Weights of a small spectrogram enhancement model.
Model: norm batchnorm, widths [64, 128, 256].
Data: trained on synthesised sound scenes: up to three everyday sounds over a background, 26041 training examples, 70.8 epochs.
Rows from block 2 of a small spectrogram enhancement model, named by matrix and row number. Rows with one number belong to one channel. Each number is 128 + 32 x the weight over its row's rms, rounded and kept within 0 to 255. All counts start at 0. Numbers have three digits each. After the name is the row's rms in percent of the matrix's.
After each channel's rows are labels from the 100 clips, of 14976, where the channel reaches its highest value: "top examples" is what is common among them. Only what is clearly more common there than usual is listed. The data: synthesised sound scenes: up to three everyday sounds over a background. In brackets: how many of the 100, against the usual share in percent.
# convs0: first 3x3 conv (model.mid.0.convs.0.weight, 256x256x3x3, each kernel summed), inputs 128-255
# convs1: second 3x3 conv (model.mid.0.convs.1.weight, 256x256x3x3, transposed, each kernel summed), outputs 128-255

convs0.63 104:126171150121113135174150088163136132110120170083159164097122124143098134108062117162067136080119099167096096090162091128164089151109097151086127132127148102141118041134093056132142166153104107174123187156143052069146137145139101141099104062154093123190097143098159141129145150129164130086121098137184116145030097185140136112076152117129146132105124093160152130157175161117152149130116
convs1.63 100:149113158149111097099169140150106167180115114093185099094129105106112137110155080185121081109104195163155145100090113178121102118141183112055121158135070097115152092126161072076206064084118174099154100093142111104100126098128108106160146140090168126131155105126076131170127138184117106127150099153120134091205115151120095158127109194135122127113082111124097077126096176124095144065127
top examples: chatter (61 vs 5.9)

convs0.228 107:163079174127104112126109153143213119134111116148125094076135074135108168104166125099154136190100124183160088123175154146139097135108125152131149109142127159137205125106094150118130084172146131036164134150073115150129095151154083098106097166132105066121097113045097140149114098144115140119115179096134143094121102187125117149191087157084145126110119195141108156047151140093105183128111
convs1.228 092:137100108189119165144112118184101119138126135130168140092133125169126150207130102128115048145121130124137097170079101162124153129154150079090087089119149139093088130179158095193147126095099073162109115133095102110095134110133190145180080123156111095103233111119122137066135139169143137131112057129136191151162119114133185142077082135147150116154124086160150207154117161135103108168086
top examples: fly buzzing (48 vs 5.3); first sound: fly buzzing (42 vs 2.8)

convs0.12 106:122150071067133114100123133132113137104200136131122128086140161130127133134113103104097111151113120133113117181199113108098184171116133088122158156105130047105083110149137140117126156144133123062135147146169086167113087153106119150114170137052102131083101100127090029106131099118108142154133112176132087141161065120104165147141087180108172147096101142096132168121134118107089116116106
convs1.12 104:123098073110124148159125092080140072074112068123102139175094124122137136171158114176204103088111120127193114102112159107178134148141104074183095105205074119117117153152153121179147158143139134150061104122137133141191091099089143117171095169097168122161140127103138173148110123109130157134180094092072203132116149135117107160087179061135137115144119119133107120139131178156155182154130
top examples: reverberation (80 vs 34.5); text has "room" (80 vs 34.5); text has "reverberant" (80 vs 34.5); clock ticking (32 vs 5.5)

convs0.168 099:132101104095105125178122074171114101173133144139065164137086107164079107166139142133090157102143126140144162175169113086142174104109159113151113147128065142128096123136099122087174148115113131150104104111075124104109136156149159114160141095100140118105142092100138143115148139109141083139121075194154128157155067142141159134151163143153159179168242113098102096176085126126145139167157
convs1.168 098:106149111136113094030142134092113158103109133114162043166083159116119092073088121113093162111104133144094099121118092158126100119131078179091125071188149053159206058135160096168094102138127102136083133120154133079144162065112123130073113173113099106156174101108136036178153178119087130117132130112128091131140127185146133110120123062119164180097072145109140149114148106152157142092158
top examples: fly buzzing (35 vs 5.3); first sound: fly buzzing (30 vs 2.8)

convs0.233 106:111118149091118133147104093097140115114123154147137100105119121108096080089153106161122144148156132111087062116142124121116126155107156039143159176147141066119090085118136120221112144104109118156066214149139147172146179118199090080115149143173127130120093105150184117127092166127080097198139091104144142104107146114148097111158190140131152158152112131126165178157161098124156179167132
convs1.233 099:093085126137127158151167160137128172128103135117125151163188114169146145128125171070092130143138101180143185123118112153126120071151162158111088093180083135114132123132125087034137120106096126161119068090131087087116154118103188165163156163102124112139089099151131100235145094137158123074122069132127122130119100077099141080153097141100099101134148082143087152080111103159160081088113
top examples: thunder (51 vs 5.5); first sound: thunder (47 vs 2.8)

convs0.11 100:140117177105084109165133082182141161118119182139148132100111161166131183102124124127103144108118123123122085153160094154092082124147071081116126108125102094092167099101129143120151117131146140156181171131097124145120110142204118070185178072156096158149148101153085170090125128079151097062122109195123120171127122142129165166115138138132049088117150142119166153156141079123110120151154
convs1.11 086:088125124169172070081088131116119114112089117139091172157143104095180096104087137140137158051115110077108171173090086097139122114132173134127097103146104147142136093114146172146100106109152159099081104125124125123080084112081182161057060136087125181109129149160156142164106083143153122128097111130099109085146147098077141130183113094110145081161078124123116194141102132147149150082132
top examples: fly buzzing (29 vs 5.3)

convs0.216 108:088147110091152135162134121142143142093119141148096137103094124135065130142118112216115153177084134107143177137079199104135102122120162125125116140147178150138128170132141111135122092130105144104113151108109231095108123127111130095146142134137157084100143101133113146174118083110116131097189076053113133155134124131136136116118166130149175159184135128128170163091160164117161089068140
convs1.216 108:088108149096105139134159184129159110187142169123123152037129102149101124188112103056128046098138069128126099081078104110174113186118084151089123138097076116125122093167119066118137097129151126138133045176133108143106130119087158140134119149113121165128122131095135154122166098097137145120070092143129138084138121171096171154104116118161089148121085084177119086141096083142081150155152
top examples: fly buzzing (38 vs 5.3); first sound: fly buzzing (32 vs 2.8); church bell (25 vs 5.2)

convs0.244 101:126101152077086137148117090142142100171155142110146185063126076127139145143172128125110143117183138162093095157124205082069146097116142104130086084094161099147157093160050098121114123137130151077125142121122138087125131131150106157102081111164146149067176157149139121091137100157105151127138138108134171130174083079104095112106123153090105124064153114107080106138172152136117117169180
convs1.244 093:133198104127148120149121143048148095102186131103149093192127069170131144156080117097146126126102159085118167157158097177110120201179146074097152125116155168108089142030133142115113100122079133131119105123087154138116112127094207125125166092118098098089108138154087117128155122071128110120158135137153122160078075145144120152152148075166109129105128109164138097077083103132085158131076
top examples: text has "car" (26 vs 10.2)

convs0.147 083:104173103136073131140106154121137118125159125129099038107141119160154120103136140110122180104111150117139126192143158120156107171162113022092177135122166107112113158111133126173120166133125073128132123122149123171183105186113106116149115121147126126114074114149166088109113097148136137195082091083093131149176190161128115085110185153111051123119066136148122086122097068096137157141121
convs1.147 086:148113112179090153100164081094097119106125118084108170199115124141114128079095165100137154119052127114155138157162069136106137134144114079165158160140103094073126167166088099115098071144134125163115115155182118063136131173135179127148098149052134105089131124143175150098136112096082142133126178118133139105104144165125177105137113128147148137169117154131157099140134203143106132065110
top examples: reverberation (65 vs 34.5); text has "room" (65 vs 34.5); text has "reverberant" (65 vs 34.5); clock ticking (25 vs 5.5)

convs0.34 091:111142046079154123170100112104151072122167131109109101109160082115139113151091114145088098095101121147109089085119160108129153134133143155076108121146164093140105150151123145091137126120087119101142139152107119078140133121154087104127094115144122131135163096120164096174075170109138135183058146073156167142129090091117080096156144128136122132126138102120159122081102085138172156095099
convs1.34 092:201127212140149167144143144099093127171106115104117121141137157086110130108107146142163119144106162157115129138149141144151068160122123144184173128138150170097156100082135181104138144120133129164111095101136107179101145160096169156111167080130124086125143153143117107085171124155146180123148145123127165144080108112161091139125117077151142146110155162147110097110146130098152159154179
top examples: thunder (65 vs 5.5); first sound: thunder (59 vs 2.8)

convs0.22 110:145096160122108139133121124155098120113150139056126099147169138094138064092107119117158126102105136142105109164163066136152096128092165130146119152066103074108113188086107108105149136115117130098093093144133152075133131134163131076079119117159092186149062029118087161137107080125110109134122099120137136148122153124109118136093131158078143092126130071129111100050092120098070101139160
convs1.22 094:135147151187106116164201085157107188103160129132135148111054138135146118194119107148100107138159090141122145143110154154084160147116119145121110166093170137189178103137112104104082130101080135155142151080170202178165090151087109162214156206117130074121121145157149116123121169099116138097096108102081154140104091110149191206173125097161125172140121132140098145181126096138135199166134
top examples: reverberation (67 vs 34.5); text has "room" (67 vs 34.5); text has "reverberant" (67 vs 34.5)

convs0.17 106:153134123116168112099082191140138109141091174127171115108147132043132110111105121054172122114107066106144141103138073098182176122083112130142070171163119145148207126137110094150148133122170189122161095124107130175142100108122139129147160204089121085117147129060186121222110117126121117161127107137091125132130145125101162160164108125081093090131182137136147125113113073119127100087122
convs1.17 103:107048150148195160092197087155094145131134080109128114136132122116109136150102127130147108130160173121103133137127163131065131136125151100070120108143138140073084131143142183132171192099111058165100190120074106168074126120111114153128146063162135147132105099145110121037217121159146136061122148094131104150110109149155069118163164085149082205127075112162112154120154171089109139165102
top examples: text has "car" (27 vs 10.2); waves (26 vs 5.6)

convs0.226 106:140167147164186194143123107095127151131154132097155131088115161104106094124137126142109094133168161147226131082152093073166165170183142152186107138117089113143118110143112116142108155127136110201162103088161131139141145149072140128117122158176081114152146149138117185177158124151180117166131107135160151110153147135170158128172155111203154152176172097229096145192146124132137129132151
convs1.226 112:132113106103096087146132113102086109098103100147173162184143056101185134116058111085123183106126112145159122151149146180141129151095104107105152154097129118154099159028149162096153065117141128050025067134085098129123130058125199175122108132140226189138138092147122099166171083113112122139164137137115092148107151182082118084104175127115115117121097100097141121066132123143119160084100
top examples: whoosh (25 vs 5.2)

convs0.55 100:164146075172156121136088048125134119129093156137113174165107111139094141146122146118105127158134113139109140149063130115088201123130108150215138088134120133128096117123127151104116118161152121111137057138097067064161181102095118127111106101157121099134083117093108096131143107110120171205078057190100139175136140171119118168155134168120125135186141176105133070173131163125128159103129
convs1.55 102:146134137102092068126144121147061127119152115146146102077067155109086161079174103132142139100190129128105085116121156155161084155136103064075111125183133151130142175152165137154112104139097125135072250142108129133173145123148149143129134108103185142122148177164125118131120082117102118102119218105058104123113144157118089128108090115083087139085162086179109237127169128118147103102132
top examples: chatter (33 vs 5.9)

convs0.43 091:095112113114185095154101110172136118203117104107152160118163076172132183126086100179110132174119097104089100094097108173084110158114095143167113080094095124118138062087084114125116203161190143166146106141124107108113163141181136130141091144132091176190154166088113175085158120104127147177122141163102050136176095093161112100147159127106128099110101108129087165133085154186120118178135
convs1.43 084:105141114116101169062125197080117106122139110193088120164074130143165097101169126117152100105142081145136190113127113142094127102122198163132107086119143163124056119082145097095130104142103071154132095150094162152088169121136118129079120152141222162154110131151084121112130115077099100131153131117141122112091179105088124132093112104135188205144170193099146053128111086104144070136091
top examples: chatter (33 vs 5.9)

convs0.90 115:133146153077045113080116140116118133053147146202132077108149139094117080166104138166096173164140167096126098160129174145125104153064174089139109108114116086093155120094163124177139111176133127152171199098126057113066097092148159118154087162136136135140078148143175143063128109085093143173126126138127178101121161150143087118198092164171196080145102165140136195100124126141107065112103
convs1.90 118:104097132164130124113172157229165123109126162122123074154103136143153151136109147133147139148128155146170124107138155075085156116143168136172149069100136174078144133140079101163130173098183157113101059110136103086160134153110174122095177142137112116135146131148088112138126095175195139126161092097114112078132111114152152104119126075125065122104121095143157072118115111168137086171149
top examples: fly buzzing (78 vs 5.3); first sound: fly buzzing (68 vs 2.8)

convs0.114 100:113123142106098120084147178124098153118154090079123119171130109109123134168114134116094144160081116095140137157108087083066122106170149136111121102101136089102124097087136152090186121105114077133098046211144053148090161125129104087139106125205093144175172150152113092115151108140122163068140132140088109121158136119114111111113116143065062141153133134166141186192143100164157105115174
convs1.114 101:196116132163126194104155074116127095159124151194097199091109144113119138106146086107146128104160160127106127117125135179230120192090096138095159129109122085120147144169104038107130075131107147146090120081106093075127093142151196187102123187090142115133104119139139171078125070126097114144097127154199102116100213138184122142123112135148167138136126140088133129114152137121141108126113
top examples: chatter (41 vs 5.9)

convs0.118 087:173066133164085121209141111104110149145124083099145092117076116124096119043134081191120117096170120120088103156103125059095147170112114137132118153131152116122137114143109087143152128094145176135141129184092120075139146148199145099099141156167137118141127158073172131143166077170102112156110154053191080163158128146100126135086134169135129102152145088189128135129113112133136157157145
convs1.118 099:086150151167144175121111113078167092064150136100162177159147118092093091102057122096065138125066140104112156135129166165128135160110138133110114150119155154067163111099156127126107057137089071171134061081116091178111103143169171169156178141110125139119132187116091099053163114151078175135134189154087174093088183099101156146115121116196112166131128131091131105192140093106150124098133
top examples: thunder (27 vs 5.5)

convs0.58 102:175158148106102145131131172152131171125177123129108118101143059087143068167142117095142119112108170114126127124146095148122086077093133085108165141099154071130118144147142121109094133160069136104180081129130085144159088154083116142143116169122107133051107158127045097126095054118127136129038146050110142150166119117133112146097150162162095161098101134108173108124087077115074117142118
convs1.58 100:187054077121121120194124115150092111110134141142121167173116154127121138104116132139138139124106079075083116113120094088129176168183106175173151192105083152097127134085125128152120110067075173168103152154153181157123153118149152128130114171183123131166101156146155126174130155120119129144123045141114115147128072155173178125187122071095125139125109163128119180151104145134124154201176
top examples: reverberation (83 vs 34.5); text has "room" (83 vs 34.5); text has "reverberant" (83 vs 34.5); crickets (59 vs 5.8)

convs0.254 109:095113122121119163128135132105096083130129137168100146127085057144123162147153120130077143140148127164133098105128169127080173118145188078138139122131136129106100152134153144168152119146178109089124166087113087154127136124181093180126081125123105083120171170116149148124124190141082131222087143183136158085162206153156125152162120147133151062103139164109129158166120173176139156169100
convs1.254 116:115123134110067173038110174134164120107126115083136160144157128086099086158094098106141177102118063129159109138134075133130133124057141145081131119122109187103172118075107120141153149150130077112126043148120127085148145151089162103072109117104129113161114108110116105159132148112141121130154131128138108108113080134112102103099112086110114097150098116117110133175118131092143131123181
top examples: sawing (34 vs 5.1); first sound: sawing (32 vs 2.6)

convs0.44 108:119144135110104126098113135153176093074138090157175123119173146080132143135171193141127082223147158098154070103093146112100141099177175164115102089155132198119097167200163116128153097127126124168131166101147103085138150127094084134164086123160076084147188121131112099170086132149124157138122077208153113087138136172145099121115132151119116102120117126108125151118120111111148144137078
convs1.44 113:149103096089085143095165107113144145146143117128168134168099134159097105126111081085121188036144083162114138116117097088097148137122131137131159170145165171122166129071104132134095152128073119114159118117101150138071127133126121096075121122097123166083102124115124113161132175126175101115109151107104117122148083141085127154109110126140102129079139115136154121148146133160105152138187
top examples: fly buzzing (43 vs 5.3); first sound: fly buzzing (36 vs 2.8)

convs0.214 097:165135103127131138139072067130123109177099144083170193187087168094165099120117186152120148113135102126131085197154114112162132136147037200119128147107037111140135089114098094137107088085116112100166158125114128188107152170202151138132090092091119137119108074127164143112155114132100137186161071098128147074151174090112148165095131091124118122210135165147088129108147180127080095174053
convs1.214 099:115125166089187156141139104128165116024103135091147052092170079133113097089107120148147100140158159120091149129127125118092154095127146058157161121130182163058099095125139171142136155170135133138067100125122119081096107108128088121082112166099114153116104139096095106127114089089119131148130184135122144143146158127121176145112123091102130173080137093098142053170140095058122095101180
top examples: fly buzzing (54 vs 5.3); first sound: fly buzzing (45 vs 2.8)